{"arch": "efficientnet_v2", "train_examples": 145000, "image_size": 32}
Rows from block 2, named by matrix and row number. Each number is 128 + 32 x the weight over its row's rms, rounded and kept within 0 to 255. All counts start at 0. After the name is the row's rms in percent of the matrix's.
# convs0: expand 5x5 conv (model.blocks.2.convs.0.weight, 72x24x5x5), inputs 0-4, a 5x5 kernel for each
convs0.11 106 [116 163 165 163 118 126 139 182 155 122  61  92 130  63 118 144 156 206 112 109  95  85  82 173 170 131 177 159 147 127  82  89  92 172 137 168 120 116  96  92 151 105 157 140 128 131 137 136 102 177 119  87 149 144 124 126 128 155 139 136 111 100  86 174  94  65 119  76 139 132 117 135 153 101 167 173 173 156 157 143 185 179 150 153 114 103 115 141 161  89 131 185 134 127  87  90  87 102 151 141 106 125 120 146 166 153 106 139 164 160  98 125 147 177 111  85 146  94 142 168 110 140  72 128 160]
convs0.12 101 [143 163 155 107 111  86  86 113 109 125 129 146 159 138 136 149 144 160 129 158 102 113 115 154 164 145 131 171 155 140 128 200 142  87  94 176 141  93 133 111  35  36 119 139 163  66 116 127 117 122  53  30 100 125  81  75 125  81 110  98 111 126  60 138 174 125 146 102 158 127 141 132 136 114 123 144 100  67  87 126 106  35  38 116 171  86  97 175 186 105  82 159 192  76  78  84 112  26  71  97 173 176 145  96 112 187 119  98 134 148 121  96 137 184 190 102 119 196 158 106 131 149 136 110  79]
convs0.13 098 [129 136 151 118  67 124 116 147 160 145 151 143 144 198 129 107 137  80 154 146 133 131 105 126 191  93 100  83 151 134 112  97 102 129 123  80  73 102 129 165 152 133 138 158 132 129 122 129  73 106 128 126 129 135 141 114  57  75  66 107 124 103 100 112 154  93  80 131 119 146 119 144 147 155 156 174 157 211 143 102 137 119 125 151 178 144 127 123 159 116 115 103 109 127 119 164 127 156 181 158 123 138 148 110 128 125 119 127 136 198 165 160 119 115 178 184 150 153 142 124 178 154 113 126 139]
convs0.14 105 [179  77 122  77 169 181 137 149  71 113 150 171 103 140 114 111 152  81 149  82 115 165 150  95  56 121 140 116 148  97 119 150 153  86 148  86  94 154 155 150  88 137 147 140 134 106 143 109 155  94 119 152  36 131 111  76 142  68 142 131  60 107 129 118 137 103  87 200  42 146  79  39 172 104 151 115 137 173 146  95 123 113 117 112  95 109 117 119 131 127 154  95 140 140 173 155 119 170 106 127 174 196 188 137 132 111 156 135 110 144 147 174 131 112 160 142 139 165 100 122 121  96 189 151  73]
convs0.15 097 [108  86  68 132 104 104  72 110  99 152 150 109  50 138 186 145 110 113 178 110 134 193 204 150 104  62 151 166 123 133 116 120 109 142 192 102  89 160 116 119  85 132 194  85  96 108  97 156 153 137 128 113 155 135 144 107 162 106  89  61 146 135  79  90  87 159 118  66 118 151 164 144 145 143 128 126 102 111  90 130  76  84 182 118 108 119 169 159  98 125 129 150  98 103 118 117 136  87 114 107 190 134 136 132 132 147  32 177 121  81 139  86 139 151  71 144 107 118 133 100 129 151 127 126  98]
convs0.16 105 [122  98 108 128 184  75 106 114  31 135 110 151 212  75  92 150  85  88  75 114 141 163 142 118 113 101  84  88 122 101 169 147 158 104  97 140  95 108 115 109 147 132  89 138 207 104 109 146 149 128  77 121  99 135 116  93 126  94 155 113 101 174  90  99 134 135 161 156  58 125 146  92 131 103 125 136 143 144 153 146  82  62  94  59 125 146 144 140 166 134 144 109 122 169 126 173 175 143  89  97 135 119 112 113 138  89 147 122  96 153  95 155 140  96 132  89 140 151 108 148  98 144 193 112  78]
convs0.17 105 [158 152 130  96 127 114 130  92 130 125 130 130 115 151 144 175 161  94  98 156 120 108  91  68 139  89 113 131 123 170  94 117 137 107 111 176 141 124 135 108 119 208 141 156 126 146 163 178 177 125 156 131 113  92 156 132 116 112 109 117 103  87 112 127 109 109  75 143 197  70 126 113 100 134 103 115 134  94  87 120 102 105  71  85  94 124 115  91 122 147 143 187  72 120 135 162 142 110 173  98 102 141 125 127 189 106 160 148 167 156 146 163 167 166 139 160 154 116 101 116 148 158  58  73 119]
convs0.18 104 [161 108  76 112  99 127 146 133 133 150 160 147 125 122 175 129 151 154 148 100 123 111 161 230 157 123 127 100  95  57 142  91 145 126 149 135 160 125 119 137 117 149 148  92 100  82 136  97 120 156 106 137 167  87 109 107  92  87 111  68 137 114 121 203  86 142 124 125 134 190 114  66  90  91 118 160  63 103 118  98  47 109 161  81  59  85 137 133  99  94 148 161 112 141 154 152 199 142 149 133 116 132 104 106 131  86  82 118 168 115  86 117 186 121 114  84 174 178 143 144 130 147 159 169 140]
convs0.19 105 [110 142 147 123 156 107 124 106 115 121 120 151 163 194 155 172 143 102  58  74 147 111 106 109 125 111 112 146 173 164 178 164 127 109 144 186 136  98  94 130 121 173 202 204 130 158 145 170 148 122 103  81  88 107 133  82 134  92  91  62 166 153  81 143 129  94 148 137 165  98 115 111 145 117 124 111 121 161  92  91 147  97  84  64 118 108  78 186 157 143 144 176  82   0 100 129 100  92 159 175 120 135 162 153 136 129 117 128 128  76 124 131 178 128 109 107 149 182  87 106 185 105  77  50 108]
convs0.20 101 [174 108 139 140 118  88  96 164 169 135 111 115 122 194 174 141 158  95 135 121 137 182 107 133  98 116 168 188 114 118 111 119 138 123 116 159 138 106  57  82 188 167 152 109 107 156 149 151 198 171 173 141 111 143 146 105  85 111 121 103  82 132 123 148  98 114 107 110 166 182 152 122 166 123 148 130 115 128 185 203 119 120  97 134 145 149 105  75  49 139 109 131 120 134 168 122 106 141 194 183 152 187 150 149 132 168 131 133 121  91 108  78 140 116 109 111  90 145 158 201  87 111  77 133 173]
convs0.21 096 [232 172 172 144 148 139 128 131 138 128 105 115 139 204 182 124 106 124 148 164  86  97 166 132 168 136 123 148 152 131 146 115 167 158 173 145  97 119 145  66  88  98 160 123 102  83 108 121  72  49  69  92 120 123 157 155 114 128 117 151 143  65  88 119 136  59  95 103 109 111  78 137 146 133 145 226 112  82 127 180 138  86 142 172 131  19  89 147 133 117  94 114  72  37 121 138 108  89 126 117 149 166  75 118 108 146  84 101 149 146 138  87 101 149 117 132 132 136 142 120 168 154 200 111  99]
convs0.22 101 [100 157 142 110 101 107 139 136 147 134 129 114 146 171 150 142 152 178 117 118 160 168 136 130 112 122 114 116 129 108 166 183 109 131 122 157 142 145 148 128  78 137 217 224 150  96 159 194 192 143  82  96 109 132 116  64 143 144 124 131 142 166  91  96 164 144 152  43 143 125 143  61 137 159  77 142 130 114  99 152 103  97 109 128 170  85 126 180 132 129 102 152 182  69 120 120 160  47  59 167 106 128 132 132 146 127 119 150 138 148 136 114 175 178 159 108 131 225 189  64 165 164 171  48  43]
convs0.23 101 [122 148 140 141 113 128 132 149 166 133 112 127 132 131 121 119 119 151 171 133 124 143 125  86 164 104 117 119 127 135 124 178 137  63  57 113 156 161 133  91 152 141  91 107 127 135 114 116  99  99  80  69 104 123 139  99  86  89  90 116 140 132  96 106 124 137 135 125 166 151 113 121 145 134 146 138 173  81  96 111 138 129  47  64  70 159 134 162 115  93 206 150 183 152  82 152 130 111 131 133 178 143 132 136 142 150 145 144 129 165 153 137 177 182 147 131 123 104 152 161 127 150 170 144 138]
convs0.24 105 [ 56  46 100 107 114  77  57 135  91 113 129  79 150 146  87 112  70  75 163 112 130 154 127 142 162 117 126 136 102 113 150 134 157  98 104 135 128 187 105 157 133 165 147  96 144 116 167 155 152 130 107 166 108 105 100 114 164 111 154 135  82 173  90 131  88  67 115 163 157 139 108  53 109 118 100 103 115 149 142 113 138 107 121  50  95 120 131 156 183 143 118 112 103 159 183  83 117 128 150 154 135 163 105 116 149 132 151 131  68 115 113 176 134 111 138 141 114 133 140 100 134  95 125 187 119]
convs0.25 097 [136 161 128  41  95 129 167 123  57  72 118 159 124 137 143 118  99 103 105 163 116 150 125 132 135 110  97 147 154 135 169  85 174 177  96 147 151 190 140 108 151 175 146 108 147 162 130  78  83 114 121 118 108 132 115 108 138  91 119 188 108 107  74 108 105 114  97  65 118 139 143 108  82  92 112 132 136 240 148 115 125 154 147  44 110 158 123 140  97 172 114 116 103  70  89 111 126 113 117 162 128 159 156 147  92  88 133 173 119 118 109 166 115  77 119 122 120  83 104 148 117 122  78  71 151]
convs0.26 096 [131 114 118 119 129  98  95 139 159 155  76  65  87  96 153 161 159 126 147 155 178 145 136 212 171 104 149 129 164  98 165 100 125 178 172 176 159 152 110 116  88 107 143 129 108  96 110 132 111 123 121 120 165  75  85 144 131 155 162 105  89 137 107 173 147 137 105  89  94 150 130 120 105 105 165 128 114 137 167 144 131 124 176 109 101 132 129 137  87  93 127 149 152 142 112 168 173 158 169 170 134 160 165 110 110 140 148 159 165 141 123 132 144 168 147 124 130 127 136 114 169 192 159 160 159]
convs0.27 104 [116 109 113  53 130 146 172 134 110 104 197 189 119 123 153 130 189 156 113 105 188 142 130  72 125 151 148 120 130 127 129  99 151 164 198  64 152 129 163 160 193 173  99 125 103 140  86 110 154 153 220 200  87 135 131 142 128  91 136 136 163 134 135  97  90 128  86 108  73 154  79 146 108 125 139 149 168 140  94  85 169 196 130  66 190 154 108  38 101 156 127  63 155 160 126 201 119 119  96 139 124 131 166 167 126 133 142 151 102 115 131 124  98  42 148 165 130 139 147 171 140 151  99 167 145]
convs0.28 104 [172 189 134 115  76 124 110 132 106  86 113 146 105 131 130 115 142 138 134 142 137 133 146 166  91 129 116 129 131 163 112 129 128  96 145 157 131 122 130 145 128 113 153 139 153 147 138 134 114 126 116 117 151 104 142 106 159  81  92 128 130  90 105 128 106 137  92  99  96  58 130 114  96 122 142 122  83  66 144 184 171 118 125 156 235 132 121  98  87 110 168 130 121  27  84 216 178  93 124  95 132 139  71  85 171 111  88 120 126 153 107 108 125  85  64 105 122 108  97 103 162 153 146 106 126]
convs0.29 099 [ 98 104 135 139 133  95  85  98  90 159  82 142 120 109  95 120  90  93 101 109 170 154 121 112 124 122  95 132 169 148 140 177 156 136  90  83 136 172 156 135  92 115  95 105 115  79 136 156 154 101 153 132 131 136 110  97 142 137 173 139 110 132  79  65 105 124 143 168 123 123 110 139 133 115  86  86 159 170 138  79 107 160 149 122 130 167 129 153 114 125 170 139 129 147 165 144  92 146 138 137 109 144 170 130 105  99 136 118 117 116  72 120 154 163 151 131 145 142 143  96 134 134 177 181 152]
convs0.30 093 [116 156 167 106 127 139 180 103 120 148 146 189 135 123 131 167 179 160 122 167 110 112 168 106 136 169 115 125  67 105 112  99 128 136 103  72 160 175 133 111 116 117 152 104  87 108  91 127 143 125  93  59 106 164 155  87 112 132 110  67  91 103 101  63  73  93 113 105 153 154 114  87  75 118 171 147 155 154  71  59 134 188  84  41  81 113 115  45 104  97  98 114 110 107 133 144 135 147  96 149 113 139 199 160 113 142 151 193  81 106  97 137 120 102 151 118 121 129 177 169 143 134 104 178 169]
convs0.31 100 [110 177 151 147 175 145 135 128 107 185 141 137  88 125 115  69 123 146 172 185 105 113 150 209 230 124  74 118 101 117 124 107 150  97 101  89 179 167 178 153  95 133 133 141 169 100 109  57  53  52 107 113 119 136 139 113 129  95 122 167 112 102  71 147 149 107 103  89 113 136 113 139 128 143 170 114  74 157 155 145  98 172 198 162  72  65 164 148  81  28 156 124  54  99 127 156 144 104 166 175 145 155 104 148 140 144 108 128 143 158 118  75 102 132 141 105 103 104  84 131 122 129 106 120 153]
convs0.32 101 [154 176 160 125 122 122 121 175 181 179 190 164 144 110  91 128 118 104 128 155 149 140 115  96 131 106 139 164 149 154 140 148 122 115 120  82  80  60  40  79 117 134 195 173 166 169 100 142 159 125  90 138 177 132 104 128 152 110  92  95 131 192 171 170 170 171 159 124 151 102 148 120 140 156 132 155 166 131 117 113  96 106 116 140 114 189 190 177  98 122 129  88  46  71 113 127  90  85 190 205 112 126 132 101  88 118 127 161 132 132 153 140 148 138  76 106 130 157 130 102 174 119  82  82 110]
convs0.33 096 [151 159 117 160 134 167 167 132  74 127  96  89  88  99 141  66 142 131 145 175 155 167 110 113 144 121 123  83 155 150 147 122 200 151 138 105 204 191 142 164 148 180 128  84 143 118 104  72 105  65 186 128 136 130 111 187 128  85 143 154 139  79  91  96  94 109  36  70 108  98 100 113 173 165 204  95 115 174 141 106 100 173 170  71 125 157 145  83 114 146 128 139 111 152 102 125 111 129 108 104 120 100 142 161 182 134 151 158 181 118 147 113 107  89  91 110 107 127 147 120 131  99 135 107 168]
convs0.34 103 [199 122 109  83 131 118 120 105  86  99  59 135 127 172 133  77 191 155 189 156  96 112 107 153 175  67 141 159 109  74  94 109 156 168 161 119  55 152 148 124 105  62  94 149 100  92 132 140 146 105  73 123  99 111 143  76 141 122 103 158 131 110 121  54 100  73  67 154 156  94 127  98 157 156  42 142  90 103 126  91 116  88 161 173 141  48  75 122 150 145 152 151 144 111 115 140 138  59 102  65 132 112 108 154 149 132 109 125 101  82  90  73 138 182 134 133 139 168 164 132 184 151 119 112 124]
convs0.35 097 [161 168 102  94 118 134 127 124  78 135 138 103 129 108 118 101 143 151 105 132 125 159 158 167 165 177 170 226 190 166 134 145 167 199 178 191 133  75 129 153 210 178 154 129 118 146  94 124  82  85 198 108 139 121 139 133 124 100 101 123  80 166 135  90 167 110 104  81 106 141 148 134 134 137 123  99  87 148 116 127 135 105 113 105 140 151  95 125 133 152 146  69  36  17  76 204 138 116 131 186 122 128 117 124 134 160 122 124 159  85 102 134 130 132 129  86 119 155 155 151  98 119 109 136 165]
convs0.36 091 [179 108  92  28  54  87  93  86  83  64 100  98 139 100 101  69  94 110  81  90  92  83  63  58 116  92 156 142 146 149 145 150 147 146 105 188 188  92 112 100 149 131  77 122 124 128 126 100 140 110 118 136 130 111 132 111 111 140  80  99  96 106 128 115 117 114 132 125  86 106 126 113 135  90  83 115 116 150 135 107 127 118 103  99 164 115 110 137 145 128 185 105 160 138 112 160 131 146  85 117 133 124 117 139 171 134 137 151 131 103 157 109 138 124 146 109 103 151 146 151 144 126 149 152 170]
convs0.37 101 [128 138 133 193 142 110 109  66 122 113  91 106  63 101  93 208 156  72  90 123 153 110  94  95 137 133 113 108 104 104 146 153 183 109 147 153 201 169 158 137 144 128 183 156 186 113  97 138 119 137 145 148 170 123 131 106 102 157 156 146 172 102 106 131 119 150 102  82 113  87 164 158 107 105 126 126 123 129 146 157 124 153 133 145 131 112  96 123 117 146 132 110 130 137 122 166 143 160 121 122 142  98 165 129 115 139 179 159 157 143 112  92  80 150 144 158 161 108 168 159 181 174 158 177 151]
convs0.38 100 [159 162 184 139 124 160 162 212 187 191 153 123 102  55  92  93  74 158 107 103 137 126 119  62  83 105 114 103 123  77 119 101 129 121 126 105 167 173 116 123 164 208 181 167 186 124 121 105 125 101 105 167 143 117  73 140 154 102  63 108 158 169 149 166 174 137  84  53  55  82 108 121 110 130 137  98  45 117 140  57  82 127 203 189 122 107 200 105  88 125 114 120  99 135 110 157 128 133 128 107 109 105  66 112 106 133 148 165 209 160 137 170 178 128  95 118  94 130 124 121 154 137 112  84 106]
convs0.39 098 [ 83 125 126 121 141  55 121 119 168 140 122 160 137 211 181 111 176 137 107 163 121 112 125 108 121 120 139 179 135 119 164 156 165 143 120 127 128 139 136  88 113 100 125 108 151 103 116 146 143 158 139  88  81 119 104 120  93  78 135  95 122  93 127 111 120 108 171 169 160 103 169 188 165 138  61 119 110  79  89 127 126  69  85 129 103  91 132 127 130 120 166 150 151 113 121 196 140 122 174 167  81 159 180 136 117 132 149 141  76 121 122 138 177 118 125 116 145 177  96 139  89 131 129  94 106]
convs0.40 104 [110 120 125 128 139 140  97 124 106 135 148 129 130 108  44 131 163 130 195 144  91 159  85 107 170 116  91 129 124 116 127 125 146  78 104 113 145 193 138  89 163 126 122 151 130 194 180 139 134  84 143  79 125 148 119  95 157  95 143 165 107 169 109 101 133 119 136 187  86  81 153 127 170 160 116 119 180 170 147 107 142 182 194 126 113 105 120 156 157  94 123 133 137 192 157 124 112 138  77 156 100 109 150 169 114 153 144 162 150 131 164 166 164 155 136 160 179 185 129 120 105 140 143 117  94]
convs0.41 104 [ 84 123 129 175 157  98 140 164 209 197 157 163 210 198 192 153 180 195 187 176 133 124 170 183 185  94 127 101 133 108 109  86  41  37  31 155 120 134  70  98 103  99  99 142 124  79  67  52  95 127 108  81  82 116  99 106 130 111 129 133 126 141 125 103 157 114 150 183 145 117 121 119 158 100 113 150 138  46  79 114 140  86  55 109 123 144 100 103 134 130 113 145 137 115 148 137 136 111 114 148 117 139 147 113 126 148 150 114 119 154 148 151 113 152 132 126 111 110 128 129 119 145 180 155 179]
convs0.42 101 [109 127 139 123  95 127 116 138 124 153 122  84 107  72 137 116 126 147 114  79  93 112 113 115  94 114  63  59 103  89 167 153 143 139 131 158 169 174 134 118 128 142 167 112 150  93  96 116 129 164  74 114 111  91 150  62 155 145  87 111  96 146 133 193 133 139 138  86 131 153 138 111  80  90  99  73  58 145 169  96 104 111 172 161 136  94 171 162 107 172  98 148 159 118 189  78  89 118  86  58  94 142  89 139 121 125 132 126 140  96 129 144 153 184 170 119 106 165 139 161  94 147 195 105  96]
convs0.43 095 [109 113  94 176 166 144 144 103 122 164 119  92 123 143  99  97 121 188 164 121  79 120 146 123 122 101 122 156 147 156 168 146 166 113  91 109 136 128 111  98 144 159  82 169 132 189 156  95 165 169 193 147 170 115  55 123  78 131 133 108 127 109 140 122 154 143  99  93 181 126 114 104  77 173 172  58  92 102  66 118 113 126 124  81 143 122 141  57 118 120 114 128 104 122 151 131 156  66 138 187 102  65 122 140 155 146 117 103  97 165 118 116 116 114 154 134 107 106 140 189 105 127 116  80 170]
convs0.44 096 [144 160 157 128 123 109  87  93  72  98 101 169 148 123  92 110 172 111  61  39 116 127 164 134  71 117  89 118 102 121 122 145 129  75 118 175 141  99 104 152 114  96  84 110 116 114  86 104 139 112  97 163  67  69  97 114 168 115 122 126  97  71  92 107 110 139 151 144 162 136  76 134 136 113 124  99 140 181 161 129  58 119  72 131 132 100 110 100 107 178 159 112  88 133 164 121  37  67 104 168 134 141 171 147 152  79 153 155 114 140  80 170 157 136 143  90 197 165 109  99 106 168  92  94  95]
convs0.45 099 [145 143 154 144  96 139 103 113 128 149 130 140  92 128 108 187 169  97  75  95 138 123  49  80  96 159 154 137 118  86 103 146 169 177 188 163 153 114 140 193 102 124 108 148 184 148 126 185 139 177 178 218 185 140 166 171 185 152  96 129 124 119 128  76  89 106  88 131 133 151 163 152 125 102  86 113 149 190 155 143 117 113 129 136  84 121 103  96 144 148 141 180 169 132 158 120 136 121 121 144 196 193 178 187 178 143 122 117 138 139  91 115 117 134 125 126 101 139 176 167  84  99 164 148 134]
convs0.46 103 [ 80  53  94  80 121 176 121 113  55 126 135 100 106 128 170 115 113 104 196 142 109 124 121 194 142  99 140  89 144 124 162 151 133 139 142 113 127 138 108 133 114 150  95 152 110 127 130  62 132 116 125 149 151 159  72 100 150 156 166 102 118 170 120 122 127 132 154 119 118 106 131  80 108 118 156 119  90 116 127  97 182  90  97 107  59 138 137 141 123 153  62  97 127 191 182  28  74 164 195 132 104 103 119 144 120 176 163  94 101 120 233 171 166 119 151 167 111 141 132 174  90  57 110 144 217]
convs0.47 098 [113 110 153  86 100  88 128 171 113 122 125 145 130  92 121 129 147  71 150 136 121 145 139 189 171 191 180 153 153 150 193  98 131  97 121 120  96 162 156  77  82 145 167 136 135 121 154 162 144 162 106 128  92  99  52 106 127 127 122  69  76  97  80 106 113  92 118 105 145 113 108  76  74 154 154 144 113 174 204 139  82 105 238 182 115 114 139 133  48  98 139 170 104 139 148 136 100 126 142 144 124 120 144 143 138 107 138 170 212 151 111 115 183 159 136 147 120 140 119 145  98 138  87 128 133]
convs0.48 092 [ 99 121 153 179 141 110 155  93  71  58  51 127 157 136  85 119 140 142 131 100 172 148 121 109 115 155  97  96 134 128  69 125 134 129  76 134 128 109  86 159 134 146  76  97  57 130 157  70 107 108 139 105  67 133 118 158  76  92 123 124 139  78  77  12  88  84  74 127 118 108 119 104 157 132 117 119 156 154 119 140 133 163 101  43  86 157 127 132 132  94 124 121 129  95 100 119 105 113 127 156  92 141 184 154 129 120 132 151 139 142 120  74 102  98 114 129 116  79 104  83 146 145 131 156 159]
convs0.49 099 [152 168 178 141 107 167  90 117 148 147 115 113 147 176 208 123 153 122 179 152 182 165 172 162 133 116 142 164 160 117 121 146 122 106 121 190 165 116 111 143 129  89 128 124 126  92 137 157 106 107 101  85  95  64 120 127 134 163 156 111  86  33  50 110  56 101 124 133  53  72 108 125 132 103 183 155 135 136 120  86 193  79  97  73  81  91 119 126 110 123 114 161 138 137  89 141 143 155 104 121 129 172 169 154 138 131  88  68  51  64  44  53  93 121  72  88 111 107 111  99 112 119 151 139 144]
convs0.50 094 [115 120 125 153 100 134 121 143 142 167 112 142  93 125 197 134 165 145 145 174 150 168  73  98 157  93 115  96 106 176 104 105  44  99 179 153 147 112 149 121 147 111  81 120 114 126 143 148 130  94  95 111  80  60  89 115 134 101 109  61 117  97 141 110 122 126  97 110 126 172 107  65 114 164 165 156 142 104  96 177 180 128  84  83 133 183  94  92  95  58 160 128 153 108 132 115 157 159  62  95 128 212 116  94  90 153 158 123 123  99 137 129 118 134 102  88 106  89 130 140 106 116  90 105  65]
convs0.51 101 [167 102  94 141 104 166 163 131 131 141 157 177  79  84 126 139 127 103  92 104 106  76 122 140 125 126 111  98  74 117 102 124 113 110  56 104 112 144 165 112 157 171 170  91 113 127 133 127 114 158 115 139 126 110 114 130  83 134  72 111 139 105 101 167 101 115 119  82 113 163  81 121  61 102 128 150 118  59 159 174 118 148 158 111  89  49 145 171  81  75 132 132  57 125  98 167 139  87  97 117 145 159 129 139 160 151 131 130 185 173 122 135 138 137 161 141 200 137 113 121 131 155 136 133 147]
convs0.52 103 [134 107 172 152  91 133 139 204 190 115 115 117 164 154 149 154  97 117 171 151 179 145 182 121 169 100 125 165 155 176  48  63  80  59 104  81  86  19  43  56 156 152 144 108 116 106 108 183 118 138 137 144  85  78 126 115 115 145 134 129 117 104 145 109  93 130  77  61  70 115 114  77 120 154 147 122 101 181 158 162 173 182 151 142 189 165 160 131  89 132 108  97 111  92 144 111 161 127 132 196  99 110 119 120 126 107 140 155 144  94  84 112 145 148 114  73 102 132 132 137 115 101 140 145 125]
convs0.53 099 [132 136 105 118 124 146 137  88  83 145  96 130  80 131 129  80 154 140 182 135 122 110 130 116 108 144 124 124 110 120 141 152 164 129 126 159 164 154 157 187 184 145  86  51 101 168 131 104  90 149 148 150 107 151 115  98  60  93  95 123  76  60  69  40  92  80 123  72 106 127  89 140 166 162 112 126 139 139  54 116 132 169 127  53 116 147  92  16  92  97 131 104 115 149 117  85  96 131 113 158 125 131 153 193 153 105 148 165  92  53 135 126  75  46  56 141 117  77  95 128 135  91 118 151 172]
convs0.54 097 [ 74 118 113 100 145 137 129  98  66  79 159 119 136 112 159 135 149 143 131 105 157 116 107 105 180 110 123 104  87 153 116 126 111 119 112 136 210 113 157 167 151 147  94 136 168 186 117 106 137 106 169 150 115 178 167 127 147 176 188 136 140 198 146 137 105 106 118 149 141 120 113 181 165  80 107  99 121 178 159 154 149 182 117  81 118 187 113  41  88 137  85  78 133 202 145  71 119 142 187 152 107 133 155 115  98 131 146 169  77 137 171 180 134 107 171 159 135 150 121 145 105 118 148 136 141]
convs0.55 099 [144  84  93 120 153 104  88 167 153 185 106  78 131 132 105 126 138 186 152 135 104  94  98 109  92 125 115 172 119 123 100 111 140 139 136 129 155  98 116  96 115 144 103 149 130 123 157 123 134 147 168 125  91 135  68 186  97 123 136 123 205 155 160 160 182 122  75  95 136 109  89 164 152 145 130  49 184 120   0 138 104 214 118 150 172 154 112  65 156 158 153 121 119 150 148 133  84  96 156 103  81  96 119 100  83 140 143 150 127 140 142 142 105 104 127 162 132 104 155 170 138 126 128 118 154]
convs0.56 101 [132 124 159 156 154 120 124  87 118 126 127 181 133 139 159 109 122 105 126 149 121 130 123 158 151 173 184 187 131 128 176 172 168 147  82 169 113  75 104  88 137 123 114 120  67 135 112 150 109 117 110  76 126 130 156 136  91 136 114 147 109  99 128  96 140 154 102  97 142 160 117 129  78  61  73 197 159  48  55 100 153 101  84 132 156 140 130 156 158 120 156 142 107  95  46 145 132 106  52  85  76 149 157 132 153 103 150 115 151 168 168 129 121 164 144  74 120 111 136  91 114 179  89  99  67]
convs0.57 102 [105 116 109 108 151 111 143  74 149 146 143 168 153 177 113 125 160 162 123 122 133 175 117 136 147 187 135 142 138 153 130 112 101 108 112 173 153  96  73  72 111 154  83 130 119 121 102  77  95 132 127  93 123 129 128 142 106  98 124 104 141 114  69  85 139 147 103 104 117 121 134 120 115 122 101 150 141 151 140 170 144 176  47  57 143 149  71  37  91 133 144 106  99 118  89 142 125  99 112 200 143 154 145 147 114 156 144 147  94 135 142 151 133 110 175 115 137 115 179 138 124 145 160 142 145]
convs0.58 101 [124 146 143 138 129 128 121  64 126  98 139 109 111 178 127 190 168 149 123 126 186 138 110 114 122 161 110 153 164 163 150 109 114 116  62 133 162 131  92  59 123 126  91 105 122 125 113 150 168 177 108 103 106 135 153 114 129 126 125 144  70 100  57  81 141 136 141 130 127 129 127 133 122 104 102 121 172 166 113 105 163 183  36 119 148 183 111  71 110 154 158 109 123 113 144  74 121  77 131 154 147 147 235 194 128 119 187 175  95  97 147 148  70  94 108 163 128 117 133 135 154 121 127 120 141]
convs0.59 097 [109 100 111 113  69 153 130 132  96  93 154 104 147 109 128 134 167 162 175 100 134 149 148 129 149 115  98  80 118 155 129  92 113 103 110  88 130 128 115  96 150 154 144 165 150 132 157 158 174 157  98  80 110 106  97 108  90  94  97 125 146 148 132 125 135 123 125  99  97 139 177 143  97 111 135 144 109  79  99 131 148 153 117  89 120 165 180 112  76 126 107 149 113 132 115 149 136 119 108 123 121 153 177 124 139 129 126 117 124 128 160 142 133 124 123 141 109 121 113 153 140 155 152 153 102]
convs0.60 101 [ 97 121 138 138 105 133 149 131 140 151  99  97  68  99  40  93  93 134 181 201 170 153 115 117 149 120 120  84 145 163 165 159 145 121 100 162 177 206 139 159 120 106 118 137 142 104 139 155 139 115 165 108 137 106 125 103 113 101 111 129 115 101  86  89 123  87  93 114  66 106 100 120 165 182 159 112  92 108 177 152 122 101 138 142 124 124  75  86  76  19  78 107 171 175 120  85 120 125  99 101 127  92  93 126 142 119 113 121 112 141  92  58  57 115  91  88  63 131 134 134 160 141 174 146 139]
convs0.61 102 [104 158 168 131  83  97 129 110 118 134 139 163 189 172 181 178 166 168 143 165 167 163 127 118 109 136 115 137 193 133 125 143 143 111 120 122 107 134  76  74  84  37  82 109  83 109 113 144 156 116  96 141 128 144 107 106 153 130 143 110 116 113  84  87 116 136 165 166 108 131 128 126 158 194 168 116 113 160 102 131 107 145 148  97 119  70 135 195 116  43 120 161 135  66  80 108 118 105 125 111 148 132 112  98  86  88  82 160 124  37  95 124 177 152  21 120 146 156 157 104 135 132 130 174 123]
convs0.62 092 [172 100 116  81 121 203 134 165 172 140 193 129 181 175 147 157 141 134 121 149 151 128 140 113 127 186 123 104 101  89 153  95 118 161 135  79  75 105 121 145 109 111 132  84 121 107 192 160 148 156 102 102 129 111 135 114 159 122  80 104 170 163 212 168 135 147 112  94 151 171 180 147 104 108 123  81  90  95 146 101 133  84 140 208 179 134 135 189 190 156 130 171 148 139 128 128 156 179  97  95 107  73  15  66 123 120 140 104 136 126 172 170 171 173 122 115 161 190 216 169 134 124 163 138 132]
convs0.63 102 [145 156 129 111 116 139  89 119 112 128  59 136  98  66  85 165 221 169 145  99 156 198 147  83  78  76 127 141 102  80 115 135 126  93 106 165 136 128 140 176 162 145 141 129 141  95  82 171 153 127 107  94  88  94 101 112 151  54  91 130 134 124 107 142 130 125  98 138 166 167 125 144 178 157 114 144 155 144 112 127 143  92 122 131  97  55 128 143 109 106 100 193 140 180 144 171 131 159 185 143 142 140 153  93 132 149 132 151 108 131 100 136 117  88 127  74 143 134 104 150 115 204 186 136 106]
convs0.64 097 [ 66 108 152 209 190 139 114 178 154 187 140 110 135 131 150 105 114 133 158 163 147 106 128 112  81 120  81 136 103 137  87 153 164  94  71 123 162 143  91 115 139 114 120 122 139 125 142 127 150 164 106 119 158 161 178 112  73  74 111 142 129 111  80  80 110 169 143 118 128 133 130 131 161 170 158  54  90 110 122 166  97 109 143 146 113 106 130 128 150  92 138 159 140 156 115 150  92  79 127 107  86 100  97 148 148 106 114 146 196 205 115 128 145 162 166 119 120 170 213 159 143 171 124 171 123]
convs0.65 097 [149 132 144  63  57 164 113 151 158 160 112  80  89 130 147  94 107  81 120 118 104 110 111  99  66 100  88 117 175 173  79  91 122 109 112 133 153 126 102  87 197 178 184 165 161 124 141 153 146 155 129 133 142 136 183 139 138 184 166  99 213 155 159 147 137 188 140 147 130 127 126  69 134 129 149 161 159 155 170 158 160 135 121 116 189 126 105 130  82 121 105 128 132 132 159  99  89 111 116  97 126 148 116 116 148 190 182 132 119 134 189 165 118 170 196 133 137 157 125 126 124 127  91  95 115]
convs0.66 102 [ 68 131 132 106 112 147 139  94  83  96 117 150  88 143 104 140 155 106 106 150  67 136 169  88  97 135 144 158 140 147 108 120 101  99 116 141 110 145 133 112 123 125 148 107 104 171 215 176 195 163 128 136  93 109  55 140 135 102 102 108 126 119  82 111 136  85 133 167 144 151  88  78 112 118 189 152 138 140 179 111 113 150 134 110  92  94 112  93  74  61 151 139 167 128 155 127  74  90 118  69 135 184 172  93  87 120 114 117 103  86 101 128 143 141 113 105 156 114 180 135 111 108 101 176 171]